A small contrastive image-text model, trained from scratch: text encoder norm layernorm.
Rows from block 3 of the text encoder, named by matrix and row number. Rows with one number belong to one neuron. Each number is 500 + 40 x the weight over its row's rms, rounded and kept within 0 to 999. All counts start at 0. Numbers have three digits each. After the name is the row's rms in percent of the matrix's.
# fc1: MLP up (text_encoder.blocks.3.mlp.fc1.weight, 768x192), inputs 96-191
# fc2: MLP down (text_encoder.blocks.3.mlp.fc2.weight, 192x768, transposed), outputs 96-191
fc1.640 102:462503460509507446566448528482526539512440491495535477490518542468476485488457481468547441549465514550531445559511522479542545496525532513536576513464473467492502393461507589478567536513445456546586498503445496478523533520446546517509511476566469509462512568488504492473524562542599529516
fc1.641 090:524463504466460446489535535515478457453500556539526550524460474525481495491523508518550441543442482489552534563564488520509518474542446510499487500521426534459467497441503544492503516486490529489532516527456518510510509502501527455582584549475522443533448494500591617484407513559510400529
fc1.642 100:528547490492467499471511538488534570474565455481513492501436526490492473498430474468482580461541471469507545590465547503411511470497489449541459449491472493479485432517489427477529451457537469470492537434452534501501581497491507558489518545491532526521466497464450544474440473577360492525
fc1.643 089:562453540495468550570558466565517608522527482506487553504471553477489480440535536454482527423479543491507525447537480416536468536445535460438485421515410481447509448527467602581490511499572508522454418464519493503495488551454484546550558537503532479520495478524473453516489480525497504521
fc1.644 093:509420528481517444514455479492536572500508518508504480444485475512509464506480494526527553585457471517457545508477447540471488441485492441513511520478534492440528511477490583460527418501481526419442511476447485502489485510501572518514553480462565473511561437496546471518408491549489481498
fc1.645 095:534540477507485510530464501426510498487496399469518514420513475440551425563498548569510567445522478507522512547484537547489546413526435487585490503526494472416532425426446500547493458506490509403506509502528412510536488515521525557521494472495520470482456511479426476517541474551467466541
fc1.646 109:495469553570476416542422522522524593464519517473490522523510465535499569472464411542441552547551506488538478529488409536505510415483493406518502521490514530483532485555496436502529527472544518571476451511523484467544550557511529506536410504473511551509460512515537464524443454540568487545
fc1.647 099:508542449442503502598499512451408472480527424497530544460470442492518541450455568510488405545481450482516501448450501521497475552485503509541461467583485534505470451507465519506429517472536492493443480474490493548480496509546478500490470447483507579503551513567501492450395496510558527549
fc1.648 090:536494457514500535478471524417434565524453493494481483485474459465569520518535599514549432515529469465518486506506552506506494446531501484535527493483534444374496525478508484486542491539526521421480550493522526559476577526541490522482524484422489456531458439494534496488473540557477504473
fc1.649 096:542450488519480462535444511461528593481494527508490512524479492538515495489429540544494574557512483501419483526447494540469484453470471472536475496501557520406545535459515539480534455493490524434486463470449453503506511541530528518511538477436543484516516487543535503523414521534470471500
fc1.650 100:540574498486529555496425531418459509542479430477513444491495438517514524546495541467578433541560494490469495499458464495502535447556530525543584543439511473420455478447525498513506501518552536376472494476555565495439531499536480499510523512493545529519519435454562507460466459559482467508
fc1.651 090:488490491509501423541467481502543563530469472527544519534464442485521467498465518518536538515499481502469533582495474567477502498515464437536500469516478492463471566450459605442550478495520523441480511510487489512519510511539534530499568478472531509487510477484522469529374536609443458526
fc1.652 103:504480532534459426467452507486482485498520505488570518484417505540496548490525580507503528543498471536503515506479442542480497432492486418584507607435524561430502481508559486498511523539502554562473533563539514509456510485475521528516527495529534501495500524524518572524432480519506450494
fc1.653 087:509528378535460498514413496482406561468501460458535528437497548477488477489471482514494470531534517534471488503495503495584484473496472491442473467538427542463469525523501542458513535469496480494482518500490495523512509541495528502519508520483526461496536461489520467553497488568519576568
fc1.654 089:500457498500517430558525482463547448510561507473489499386460462455538486454480514485428463446480533540551449519527514521515471575529526514558482403501487505443464474500481556528428566473549455555451448479461454516504516484623546511479536462442554509517462483452509477484400527513529504540
fc1.655 094:535453502529422446502428498460501464477501447498503578420452504543453485436425482519574536539550476525487492508513519469499492516543456461509529542441553486495473494441481538460492508560519504501552500556486462521513514541519520531517556491479509617481521495411508491509419533536590462516
fc1.656 090:535462509534501453526458483490537573528462531512513503519465440552505480474465525547543545556481490532448532551482466539445470455480473443522501462469524529437496561460473568454515436508494559426479457481471457498503509543510562536485514482478533473540530477521520506548383531566459466523
fc1.657 093:518513514459517426517444492540477549423512567454539526513452461486543461451485617537439445590512438508479528490555498468462490537431454482498463528501577452499559407492525581573428540539513520496523531569506489473520564494522461498547513508451545531501502431527441508500458426453504504536
fc1.658 104:521454407491427459534482555502455450536482505534445450470488428566539558503471508478528541542479534507515525546480490434491545514525484498456483458536478582552538516503459469559465548479541415517471514481522488473537505541567534397488524455512540523385474432458496551467442530582559450523
fc1.659 089:464436467469519485532413496476489508528455510527555529444473485470462471572466465442516474505489538521566512551529521474589499505488531458543541489463528513489484382458476538434543509480436483524578548494460538482496494530539539556538519485547511496499481552513461469508504548505574511519
fc1.660 103:486540566501441441501493553529475548506455418493531507563456484531434487531492514544520504520467562509454619489478463525535531494474534428503529489524528471516520488524501520462469467500563567455459426532511579543545460544506499513488554484521519592459503509567486490537521443517408538446
fc1.661 089:503524473506483503450478524483559575475567507489524571535444541513506490504484515471492585464548477475555567583503535497430504453514517454498463482513481540468505451483478491467557453457551527451480515477393509487486523516481501549516521533470550485524458486457486524480420437566401495514
fc1.662 103:493523564522503503464464509435430493554441475505548513497485394494497493542510582479459491497517529541471520466455434530443555445548499517561533482507503523400506478408548537578535477491607515371476489526521534475547539474511491500499493519476571551497506521461533496493473416521468533469
fc1.663 124:486471504512393470497495511456499506431486402540557508493483544493490503456462373579558521605498529493542528542504535462526502547517410487522521507516576527485528472447443543531541538518551591476554479604497448480531499491505562529484554516497523568487522487440473578515445526526574472534
fc1.664 116:493478531558512563542515534511480442477539525488521546475440484555487504483477570523549428467477533533551530555479464506547473486531499445501477453527532531406613519444488600505493522489503516441457418496441479488463487527457466601540539459510522466597462536552569508497462476553512485557
fc1.665 095:579442501526479403534472512499531577492512454491484501552477465477509518507446548565483571550524479546467498541403458541460533450510491423537487525502555551425485554480515564458522441463493527430493464481462483494508518489521506500507531519466536471528512478542504476513388513534494444536
fc1.666 110:502511484434553442571502438473587468491497462528549505450487530578527493472477521479489503507482438479507459486518530476533479535508445494568469491536475522565472484523502469416526504498455415465510511525527517524431526536522596515467545423525556505517520499528507538550443513536573509475
fc1.667 114:456453497408489382528541536498411473575491512500523534561423536543487508487531510477516491509514509477479497520480503531522521504464539516511447471586494551534418503512520493554513487439529540476481547512512510521502487512556512554468567421503460589599440448485543473443426525503501570531
fc1.668 078:477568429472475506500425432470469559450458475498544517430505508485537461516415442452512437509476552510508530505483530506523545484503466484466478457513459494437444485484486553449561485464482480510516527473500515538510496447488589485538506450553505471479494496498490474542511498544605537518
fc1.669 114:507489501504372496524529466431489522455533394570512454480507550480480487475478414552586539585473536509525512522515531508500477519501435456493495499445579517482532470418431511490481521502536578471555457554488462501524526509501541525460527516490524560433527499431519530536462498527586492490
fc1.670 093:527509564482489438420441481458509438500447423460498568502484488478541527575405538493481549517529467478469514484521555489532520475536501480567482482551500517403479425369494458543551536537539501475478516551528538560511481525506468508510561524534510500443502524478522474514457464591490520543
fc1.671 119:527495515509527523572493570514494450487507496533516524400517415598512502474427491490538474467495485504519524529492484438508493505557525492524485499504463586494532531507455571568414523518550411498481526523491518441439525532578518419452557439485500505604490484529532517456449507526541463482
fc1.672 104:537538490517544542456438542421423503523483458459510480465477418492539509526519555465509445504567473478488483466466455506496540415536493499536554527444558476393445482447531492547522464555534563382444486469538534520466535527514461512484499537495532489526507491465508519446476479538502496487
fc1.673 091:529441499424466431452520549489491503447502568508528548553489522513513501505432531561514518429482462486497441521500511546535472524493451470548470514536506507477487509493463509587493504460444453489513493476516503498507465398501429541563567491489523499542514493478470528491398496507491556590
fc1.674 101:527459521519540456526505517442469593407520507494487553565452438499538481532496530527516559555521482556492524505452486514459468445461505464547511542498538583456531431510505538516496531518574510411505544504502465528488544495438494492492520518501543484516488445474518438475435517488533515552
fc1.675 113:514476497504487548521475544513485535523455527523541508528528487482476503504509527519477637436496445514491551592544517616559511475468436480563455495485472470459530489488514517497508569534502458404480468501483482466504487579526525501534548497471477442466489531441559503511472526593485456515
fc1.676 080:503535461508486451540409557502419561491473526576518492492481478487488497522463496453532456496507531546538493503548553513550520539521521447550554542470499481476493411487464595412512498458480547560542500503474550477530454499583557528509522491526513500480484533511497466497544514556593507552
fc1.677 109:550493501469542488476441515460495592470549501452497498488502401518507527459434511555552564579505407517481478551443535562439517441477502490544472562520561495495524485477544589488485471526446513476544465541480497551486531513508570501511536487467535483473533435522501481471445527522530477531
fc1.678 106:491512411434503404526470500436477487515565480508455532435447428563503512442484546514541555482488430505460487513522453476540461486532455492548501450510520511515504474487510514528449535470469408475457627546513533533489472525587556400460526458544576521569543467431548519458435486535560508507
fc1.679 092:480531486516508475586436547467523588495486484474447530485463533457464522448500473436538452531481495526550477503472522546551587478504511509492542520471436516451483512499527579535528502505483448574580481471457527491534489490433462521537513493545467489476526544485520491491580517517583528559
fc1.680 077:546505406518453553546475511478468484489485459532505532459494522493523518490463486483514531557545553461476596490460511488509529458498501466488431470468494479395507482520436516508505553516467554446474507525549488506552506514524549498541523502532507528532528500456525544514536455592543479535
fc1.681 089:519448520519511400508478483449534596516485514510526472530474445510507491491509522533539562529463519518463539555476494535478525474498482447558484486506484497431514543461476577457543458505527523450474519523472472477492517522536499513520531488484548506500511467467544492549404531575485447502
fc1.682 085:469467419525444421618479556502493579526468476500422522491459579495451555456512458439521478509537535501537535563440515508568540488499557526459482515486456469497477525532498540539519524489504475463548515532498563525544520513466446568524573492495487516499478542460518517465610522496547462482
fc1.683 096:535513472417492436543563510511458485544406531497532479528483491533478489595509482584564562439502475482516537587514435554542515501494412440559528525486472539453499538443448529559496507477470538536532550521520533532545530510542471468553466483535481491508497488521525549467441479461528526467
fc1.684 116:519531482552563429484445551436491679447493530405557486579480503470501542461484499550517494566480475530450459516459538537538494479479461468507506534540570474419534446465491564497521478489482502462486502529453476517521529504490525514544488449449500542451487467525505433499467510532542523533
fc1.685 102:518530511504526402460420522449490556536485506551519428503472496550455512495471500507577510541526509448537477572472451509476541498544545463598457557506479497444507487487485575478486575475476494519563529472557482514470508503460467507499468473571522455495516546435504512512492495549585526533
fc1.686 094:460541443487539459524476495487450588501416453453570513568437505519470538453516491533545500492504499468444520526476521506541509513527470543468421523501458484491435527524557454477503517530503492467489480486500517480506482531512461539481566465526472469525551547466495473566530506514515503506
fc1.687 093:490481475462444429484439479435507563453488528560459493510531488595507455500485508529525549515526557506459514599546492439510480447456460436636443568485519531520550513408475525477551472470446502550522546512484463547464493505501497510484481515583524455491526515466528510476507494552514528508
fc1.688 119:511507463499496537515474542509478516515455538488539486466514490429505494459525537494469614444518438509504590594541554590558524473495421492524485480473461481462529485532527534485545536523476462400484496532509484499469515568508494478538574492468481461475478532455548501507449480590520432509
fc1.689 079:486537381504476520521411469449461531494507504490528521457522501503533485473480493470464511553540559453500541491506511486538505455498492483476440450538493478409470521523466512517530553480502544485468536518554504522535537557498570515533470498504494471524559466470545502476548512580572529554
fc1.690 104:531469489482478529508486469466521509459495458479520584473533519445429498509401470539489507505437463484570477530515536545572501521549528420524448495470462536404505487494513468429514574487461456572567525543442500540545452497447490575482503514564507521479481544497488417530483528528589472597
fc1.691 097:532485478489495489529489467443545525555473551561486462496487514508487439544465502527561574482473505499461468589477492589513541486481447463571506531523479555450488491519464550517507517490474488546475502545511481542516491480508470540569464502535528455489576526523559554487418466475596478432
fc1.692 099:528483489484486516426411444480509524582535573467516534455412516528516523494495576534495473487541544519517471537450564530534490509517479510483460476525485435491512496453468540416505551478544438509549564504524526491515535482550562561523517549494511594476500531492500517472471490543628469524
fc1.693 097:476468544518423466483480541545484465499536513567548524532453531498490465445554518502474568472507532502548545518509475552532527436487548566537503451518453473467563460519471479504492544466457482587490485537486505493542523491489456498450575557493525542519513563467456522544430463491545518526
fc1.694 116:521469487503531556542452559504473502524468526526560516489551467489509520509493511516498650470500452504477569558560508579564519487464428482538451489501483457442523495511533508507498595538511472421479457506502502465493512583490523509522533484462511451491505504473580523504474496588517442518
fc1.695 099:485556480519526475430506523454514603485499450497514490447477481541495534510441569570523516537513413554550496509492515520498528438513461522576484531517491531463544488483504544541502543525468526499501499566517472567447500471484485514549471406494537496481505523536475482505477485534569436518
fc1.696 078:491526436480460450533407550540439566519473489564539512507505458495487536512484455434536444518505497546542543487505517465543505519522525468520507541474509470483482457507447572452509525455489534521528544517491542497559470456564571517540515479512521520507466485524489444492553471584572500548
fc1.697 095:537483525426494526517518540551473498434455565503520509533523491535489463507456485487460548524483456500526544562555485600537523493501461482520485489494478479452498505469500512520437543524466544435513489547494545430510507523533512431537528530462467410498492544459593571481447486511510417559
fc1.698 111:474526553462426447415510554561545500522488527579509501570416450514481553505463517533507507475549575460467548520457489457512529475538479481523486549444522557563477582508528517505553435480468480530463495513545529580484493489546502568515528534578570446554547582499537522492453455481413513535
fc1.699 101:499520474440467491496519511497489542542458526562524456524469475513481472545443494543513563427538559441490531571487480506509529483494457445525506529527491604536491523479420501534506476433476490534507513480548564551461545488519494523585483526559567457492511570511547496503433495442510506483
fc1.700 105:493497537506521494538490506529455568473431507445517492565436456450538576490477483525449446527528474551495447502413462535447514482481486519501486563558587506470470499495550502546457525496493553493544475529442433455482554467491496527555514484476571571514449457527488485444384458565547522525
fc1.701 095:502553474515503510508462495414463510524487472476498492496491421550510546532529580448579471531538489516463490495546466519467514409563454536545566495496498485389517440422497550550524506564556499348497490505519520546539522537504497528465498472432526509544491486435566507480490506493482521511
fc1.702 085:526501558494545451444515526494550574510553524515519539601495458452492477421518587522432558518490466448484580487531533467491534528493472471485582500532516486494559490490495483533536435476552556514475482560491531496584574488482479526555489582556562525455520572492534459467442440447520493549
fc1.703 091:482518466474489469480548524504565523535620512485498520519463565529480480545482468453539557464552449491497560552469579515436507482521592478515493503459545542521418405525492409531558409432527491502483550495481502479504561482486506619483562483493548507550465488520520535458446454534425509530
fc1.704 111:517516584511469462397438485411506475496518458522472561449468499467524521511525552490451519483461509529514435528470499566487553458561506432535541465538559526438460490425564526502504464520552511422466486533526435469501485501546548489443470508527539508497516475506534517502434454576476561488
fc1.705 123:482493500568456429499429533527523469480588489499495463459437505509528479497459604441518565516472503486533504538476445548489510469486542584591445442536533520423501473445497573484492518476459492539487503513447535467508479522544534498487574484482519542558463518483468488502455454559489527563
fc1.706 090:520477576554458588582481515498516430464530494511509529501511441532537463457439476485467496447515558536565543566499473577552532535516520480492513467513443491433605499503505549522504534453524442477428463546444490486464510505520472551489530486490534491526522566486519439499420460498505483471
fc1.707 089:499505420489489464486425509485473548528462578518476525485526457540517481528406526511551498484482523571524536543557476479479502479437491448572457556442474522525553475429429552457499443488505508584508553530482508514502451453564540521547526496551554470486451528483517465462534526536572506528
fc2.640 105:541513470453483555519528441473567495525477502466488525453407474527513507506515564507584514492500507482530456544458461468464490552542482457500486534544507614531510490460561470607462491489519490503486494437517522501529462517494439479586522500480560463505495500439411555494599527547516457469
fc2.641 070:555530489407541496490491456563464545463435461486505520510530467479504525467466404565470475523535589526479495487528546538455516548489458490529476471473506377539503560518495534567476465522477595457464526522491469484506487460507586413500531480468487503551509523507520491522466471455453531571
fc2.642 092:543459519554492445418487505481526558520635629519474523532509540488512466515528445437470476502496521522535555494513504429447521538435508518438529467533517458444517477469533443514468512510557448500463506512499483513492507513501436541555461459520489521508509479475494515459451453559524514548
fc2.643 079:485512500565505465484565528564522434482478487538469465483462450562506417497518535497522555530550500534448520510507462530553520506476540493508554473467628476490446485577493486525568551483492511487542544521471493516516492423443499541485479442486487461505520432514521461448481534481544474534
fc2.644 117:500564431465492594543484445510498471510429476528537506463494496500515440585503506452489473430519489468484471479531469443463554500461459475536588498558410530527435537469450501533509525451546486500472473548528437517477478476471562574529547505535529521504492556415472546506359461497488480475
fc2.645 101:465484513503597457497509549544545530491513476455520452549537468578506540523512507495558476577499559503512469485497497455481518433579528568594487578432441501496502551460528505535530499449522466537510540453507521499490468523484463476520534511490541472524507527502517481450471522501464472464
fc2.646 126:500531449410518625559507474436480462492417493517526493532571534474572454549496551487540500438533514530508554557516552472453482490531480587523543494556415499588484543511503516526528530511487493526501508465515530472479467429521484506571571471486514417464538500490425520466465432434457452416
fc2.647 127:402515491521477464464479502423543523521446518503491477532553523496507413537477444507512565386474455535520538487538552541551463547520589450479530508524548504476547549530508532489496477567460546453520494457473497462489474474504599573481523500481445499481563511480547499532497428568460510492
fc2.648 097:490501518500505478452464453492472577480548461410468493457493467507517630506519499507556494501463501489466550474419530497457430400488464470515411473543540437544565534512529450505488485543474560478433527491466542518495500538515470478499520442497471436438430526529506475535470636469494493531
fc2.649 118:517541412482508589553502459485525467499429468543537498477525495507520417577482487439485462444501485467457465469524478450462547487440460476542583501552418536533431534474455511511497530439530479490467471564521429517487496454477541565486541512542541536507465540401481520502362456520503499476
fc2.650 099:441476504497518499467480499506489504493511486403517490451484498510547559547516502541588503498531523511451537521403514524414487353584479436533451477551545498510521502480522462507504513543442540475475550471513564518495484458534481525486531429479488489488486500567493493508516604499492437493
fc2.651 115:511527409496494563561511421501485435486414469522531481462530467521521429561482462466494482437495481493492495443519480446482532505464482516545589479535391545521446530466474523538496518481551470468456491586525407533452483479478555544496546512527552545515490537399471551519349439498497511491
fc2.652 123:489535425497501587579501497475483483498450516460577452511492482490479471580487485509557412438520488484520520503497521527505506462547531553495582468619386541560442544497562473448477517474513455532546473453454465490501469447507512531512500552494529466456467511458456487450454434499503453450
fc2.653 094:458497484456486508511510516526505415501510477502495502553495512471492485435560544404510491548464522540552527453502432462533499522454595434459510485533479500430564450480515419481519499471573508619508547509456483495534509502544490522523503562493533503514556509476515530385449429516525438496
fc2.654 093:441519500521474466527509525559517518470480512537518476553576591565585455478512501526538557441488457548524536545434467528498592538521528448520543526539441467496515499500561521452496506601457586443508453530504490527518508452440487500506497511530450508468555508561470445466512464498526437473
fc2.655 090:508501531511474498461546452566449549473583469541540524521527542460485476443520321574449512512481492508505514541500507439532456546562456526466494491551541564484511539508457491428558462509537546503451495586494471454519526491451506566496497528482465591489487474556454478538462472456456540487
fc2.656 117:516544443486501577535505431483505487488435464536545520474509477495517426591492478458485460433482461478468475474522488460485546509447456469535573499561412533519445522476445494522515503461519482499463491567516443530470495489455556566510546514555529543507460538397505537504332472507498486489
fc2.657 101:426562447515491498546518502442485454497444484507549483582578488544488484534480410541491566457520547538507504539494516550448594454518472491575507561521416529513439552511542506503552533529489483530446465480501469546517452519494458511559503480529486523442491526464521482517475437517518479476
fc2.658 082:515458476608457467516485514512511429497509555498506477503461538506561523541472537534464521502504525448571513504487390458454520513512499471449473467503521538502552471511525528535490567483494484499494506486458519515494496472539542350425463495504459520436542504517436479498481568542507537531
fc2.659 083:458500546513469414506519519466517490507489504518474510558556525499496446528509552572543504522474442507440479594532496461572560440524529520510451512526552576505589448447508473457441436535558507452512515447481463475507490478512503543532450568481453445503441480539524479484599489562542482520
fc2.660 112:488498518407503475469510540499488521510509501595472516517505482489483502473514421515505547501491495531491446510533536546440438447451507471486463501475541493523422505476515563257512478523404510416518495524511514459502513479529483520507508507481524531519528501521543578502570482498515533496
fc2.661 086:533459496560479456431516508459531537521592609503508524517499525481471447518526433430471484500479508502548526491510541417427534535447483504469536453528514449462460467508513437498466496501557439513446512551511471501496512489461475554529487477534481544505495467449502515463426464550525530514
fc2.662 101:468514491498483499519504566482479478457561436484507513460505503536492514512484448551554526527502487453493458515405516574454514387521514450540516549466532484524472452511522508401488495487388466483532524509543518511498504431539491544503552453521508490506500468552573577493494567510496389565
fc2.663 106:523494523486506475455508496516460532496590441522515520541492455488492476420525291580462497539467493492510529516527527448531472530560487546496494499509568613485548520494471487475510461533546575453491545627494540491507520515498522503459497495490490540460478473522462512502427506493501510562
fc2.664 105:512512497592523560508482431545499427475460544526475543489520472508509518473609456428532518525511492496470507527529410486502496464507493532557494470456591495458571545486476553556519447465464514445486507421521471473446534480472620447501494510493494377610539520531613499475463437468492485486
fc2.665 114:501552434461511598572503427475518445487419476493552513460519489516506412594467494442509464436507509488469475496513480490430572518456458503557574494564402535539450538457437549509503555461545496512471468553509426534494473454475571553503533519545540523483485518392457516489425459489503516447
fc2.666 099:467554514507494615477488530477456556480464450562496476533463525474487477500471473465502472511498527477480462457569501511448476493500516472471533525525454531527504525553534547565514492555517525502458516448489513469528501502495542498486566573463494572539475499451439520508526451549481588442
fc2.667 089:503499512409506478509490456514578572517498505520491505555522583482522550494388536517487516510481461543510508486537570542526514498544503443506495482410473514501430435484466466559499500515573531516511501539496497563503508513512499511376482537480518475551475518542560536575528466413497529562
fc2.668 074:431448439445525488523506552539522445507536505496464503585478478487469454472519568435507488507494527515450479443527417488560466504477548446471469548549454540516566504523519411479508549498553516510520458479477457481542497527532472548512490574478485508526480482447468498427535459541487464472
fc2.669 093:518490518469531518503508507520478483483571450497495497540481496491530452425520348562479516513486527495503529539521460422492467543555488546505533485583522613472531520503479502467530493465603610490487530571510544486503488492502498528488516488515535503471512504526419519462465498493489477498
fc2.670 102:442517497522561531557503508540469509484457454586504486463501568543494442495499483499548474479526563482447454500455446526441531491568543469521526556472516592552441553493541560478521507445446500489527511415557516440477502430535564521551527519510577478564530453499512495450496476535484455436
fc2.671 091:535463514622508506497491520530461425510483573524511556530499492518531489509541511469454528537478499452482522514581431491489501465506494485441457457491565523468553463527461496503502459539487507468493469479496476513468494526483560347396418515496420492586504498539489534498499482512495555562
fc2.672 102:465495515524521452455475533491480524497539449442507525455501500532494593509502483548556527548512491495444520484423517533427484355540504475519444488517515494489527486512513458475506498508442508440463538538491551489495515483519535499466530427443509513513473500563558502525487628472508432547
fc2.673 079:483509457523532457500486428469503553488425441480439534470497485501525500524554500412470537572446581500467536460496447462452577521529510476511438481564478486488442499520551490514504565562586593463547558507501451556511527437470569480448426480546457482397482503487535497545581459475492526502
fc2.674 106:496584424452505541523510426477540427492421462507512500486494459550550436573477509453488484434525527534493465515528450459414572527486455484551555520575375483514462573483471514503488579472530511529499481524510485505521460455472518564537529541499471506449501552452446483553473439504479475452
fc2.675 088:517507502538533501494494523537490466479417560532496512492573443499502695449519555514456526476501534501497539482500584564466515492487481542501515520513529383521434564519484469509524517494590434475430467561498498527480539459524537496486515459457472483459501501485561485534465481492485495428
fc2.676 072:483459500494527445532467491510517454505460511483469497550553517524510451509509576543542477507484422505450456589518476438559510477497528555487439511529479585550562489445531441476510479526597545445499514464450448471496507502524574565591478546481458443537492497462487502440625489563479492530
fc2.677 133:488547421475495590580507458479545405498445488486528490462489507508553402562481531445534462447543566494515532463514487443445530522486502498546576507589404512539439532469487489527510572468560538508488475486506466486506498445502539556542546511497566488495514541409448513477437450476520466432
fc2.678 085:546472489598460504511497527487521473520479479499551473529525576478572448521456566501500466498522545477539555540512515473410488518506482463460523502518424503507514453540482523540493538504572527490529410488506492470463500475511475463383442504510466524611530549564412520481544527487500526502
fc2.679 100:589514483461479517532476488458521471476451472502514511510418501534475545470514554505515514488496518523528455541484508423488402516481494452451502518464493576542459520476537470664485515476536466482443550496484456524467501544522509487600575524479565498479485494386476541480607507526504457460
fc2.680 079:434470465455510469491514493527504465518531535549467468541524524492501456420550504483517494519477511516508497484534468457606496514477573424459502506561454548477552467473542453487498473464632511580515495536448412518531500520497535528598475540492462517494470431483509523433490442536485490530
fc2.681 109:502543415487504593541482423499495464496420468519524517466514477509502441588484472463486464444489463489478472462535477472467538478451459471538576485548435550525447533471423508544488491441552477475465487584515431514487487498458597573513535522544515514506489544404490546504353443510499517502
fc2.682 107:568483515508463498504484517466484469505474515510490509450464483523423535433528520517531515519497469546523471543512555460487405495460438476463465530429496593527446461473534511679493457536509487485443508494475487523471492547508456485610556476500520517477419510380481507511634514529480516513
fc2.683 084:500497539390534480511525493475525601499397437480470495490443553477551380524603469434503464474483500512531490439523505500487506509468441482509410484433459475476465475524489542484484510588489590499556550431526499514501511511511506480523500483525489491533530472615552500556489577458493497563
fc2.684 126:504546434456506594579478439477516418469464473458538503485528471550509433601480528466535473432564554497521536520518474447418517497491466504531546486519404521566432603474503508512504560448537520522540448491538488506468482450479561514522566563493560475504502552455419559474464468475527447414
fc2.685 107:551524401503498553507551491485513410503486464453506465496452471480507514528521533507555483518502509499502484516500513484462493530577468428523512545491493526553410485453510463674473476488534449499469445479474552518465428499507415481604575488482562508494503512397441506464532514512499493477
fc2.686 095:523450476489480527511501441494571443497510526466464498438439516484463551462521544480492470538537558543556497473520512432463383478475441428457529537503477526518470472512541562598513501450501502530555453538497519553528509515504474480607502514437529523490486468449421496455523502574531541423
fc2.687 093:471533468434522548523498459450531399524471509400498472442473506460533440570501536530576461497549536480546471533496497502467511527546519528546500499508454522511452476485526504503498523493570437485530453403508509482487446485521457531522546510508527469507534512464445474499536489513553468427
fc2.688 089:498512524514507501489506535507486485477440568534503526533572449506479695435505550538472518483480528488488533479509561578507514490492453528475496511487524383508445553494498476515525503507602420495447446565488484510476524448484512499443536477476478478458486510451552513537465503479498509450
fc2.689 094:450474507490472454459524571541497487502536500534499478573497511467490472382563500452471531561449440537514493452533477501591493488466564440453529502514478530505557450463517448484504468482553502543494541584468500490533518508529488513565499545504483525503482475470548527409464439536492473550
fc2.690 109:460577394498504495540495576503493449511490484506450479515519495524535447541469539433578490451540559538469520520464457472472480500578654503536545457529514534449505475487515461542492513444550557477532476470490449489533447470500520534500526543495501445485519524507511504424467415550490436487
fc2.691 087:465545533471484520561517486467504568486382413459496481436479517490513416530647515374511496452458462502508487412500501484526544534463443447531459458500428541508435421516429519470495534550576583526544506496509460536500468553459494570474551473574488526502505512539530543560420543454516501476
fc2.692 092:516517538517472523490524446547465488466456489492478515478519583468489465541482528477501526510505469546504474536448459524513531530483496436469508511528485436514498494505474466540516480463490471565418440514536435424556545460506438561588500534508470638552531502561459490519525479441448536437
fc2.693 080:518464476517519511459493526529435444504510517496512506513481544519504538466377513448507512469507490493442491524456562556583478521491564619498507505497482442502659519491508527431523457491345456462608492446526514489518533547508452512519424481496494463534511525523446445503423469458507460450
fc2.694 088:496520538528533514507496523543483482486430585516504501489567444480490673463524553510466526462487553505493509491492594556478493482490464522493506530476547399526451546513442472475542521500579420491443461544493489505479502468514512500480527459468467474446514523482554486542449480487485514423
fc2.695 119:539532429485523544574526478453517384490452487458537463484476447532498505589525446481562444474496554527475501499496452501480526524573531478504569545497373481514468554471499455562496535486548493524513482435501489488463436461504506498566561555496562523471506531399448515458479452494487483428
fc2.696 074:489483516495494450529503490486502458472469544459471531542535525499477407502476570555510468489494468534458450551560510447521525495520484523483471508566493587538550502468528497459503469550570541496524517455429457512508491523537537578572484569484413424465477518464445496425617489531509508484
fc2.697 084:517499540482543464482489526565459506462444537528549532516546445459483628412508510560446510509506563515453537522506591538453481498499465497498470511462545349517485521503461492567519469541501486443434478523507492493488497434501547395508535451475484462507485509560562473527459513471493526520
fc2.698 098:487495480463456488526494509477468506489471530350448505485538559456554445507541521514517526597509502591515481569573541505507508477463505517496467450540511407455407476463516562409473525510549483481574447474525459469561537504456519445434461518488466566522543473493512495579526462504555498494
fc2.699 088:489464544478487471470491540433524594503464472441467493478492565485532417519666509369490503506457504550542511423512492452495515523390461461487471477486493505484466411501494538467500533555574558519534518451520456531507487521469476540476497445527477522518525501568529520537516590523541528511
fc2.700 101:443561419464455539542524508400542517561465508493566520534554507536507409596478474460538504430501467495488502536539547515468547511533533521562550548566396566478425552482507495424502511476476464498479503494494467544506468455515544487539560512542482456481464493432492490494492415535509477430
fc2.701 097:442526473509509494457459461536525424493541489404537450416491486521532547556538491525540513473547557477490536504395539483424520400529562482559462488498501438491486539526521479409533542482470538536481505464551560477478493461509509529477551494473515469487495519564437502540477561491478415483
fc2.702 098:498467428501443540555544522490462462487435519526470413513523517522495498541528439493493542525535541567503554547542516521471484480519518557525513491488451447570512427520543506474507494448452454461509520454564458538507493531504474506504485444446487445499470441537497482503451467497509500473
fc2.703 088:527457531537479449439507520492547594495615641510504504537499581485467460510467485472460512504478508511543535505499542478457525513471473489454511447486519444459469450505518449548478503537582450514494493525514502522525519507482446538488452481492479551537516483457532523487478483499522524573
fc2.704 117:519506454529498601535506492521473526521471473564491440490488511529533438502420523509546503498532502457499480482438522557428547493541528533582551533455430533575464473505506524565535529467456483508529502437520511488484478424508442543564577463498573482524559469474454550443499526486472440483
fc2.705 093:517479518484465530509483470571485519497583500470509475489448545500508489536362563478485496482519467494523511508455573551584515529453516641495546524464454471495577457466501509425510461437341466530609451469490514506493497578482452502522493524509537551523520502480390456531438455516497442443
fc2.706 091:501472526594531525470523528558472435479462575576477561505550476527504603429560462452531537524494491492452528490502471511521513463521514550501487480422592425455631519478483525493530451496416496422519465433522468477465526517460558458507430475485465412586519515551601492537455494480487457481
fc2.707 073:474519530445538444525503526491521443541460478474476459512523515519487431541551542560535469542501492500514436565535478483540523456534504574572493532483509560514496493480509493506524509515570432444518506412461489478496491541552526544562469536487489408510503527466452486526594491529541528441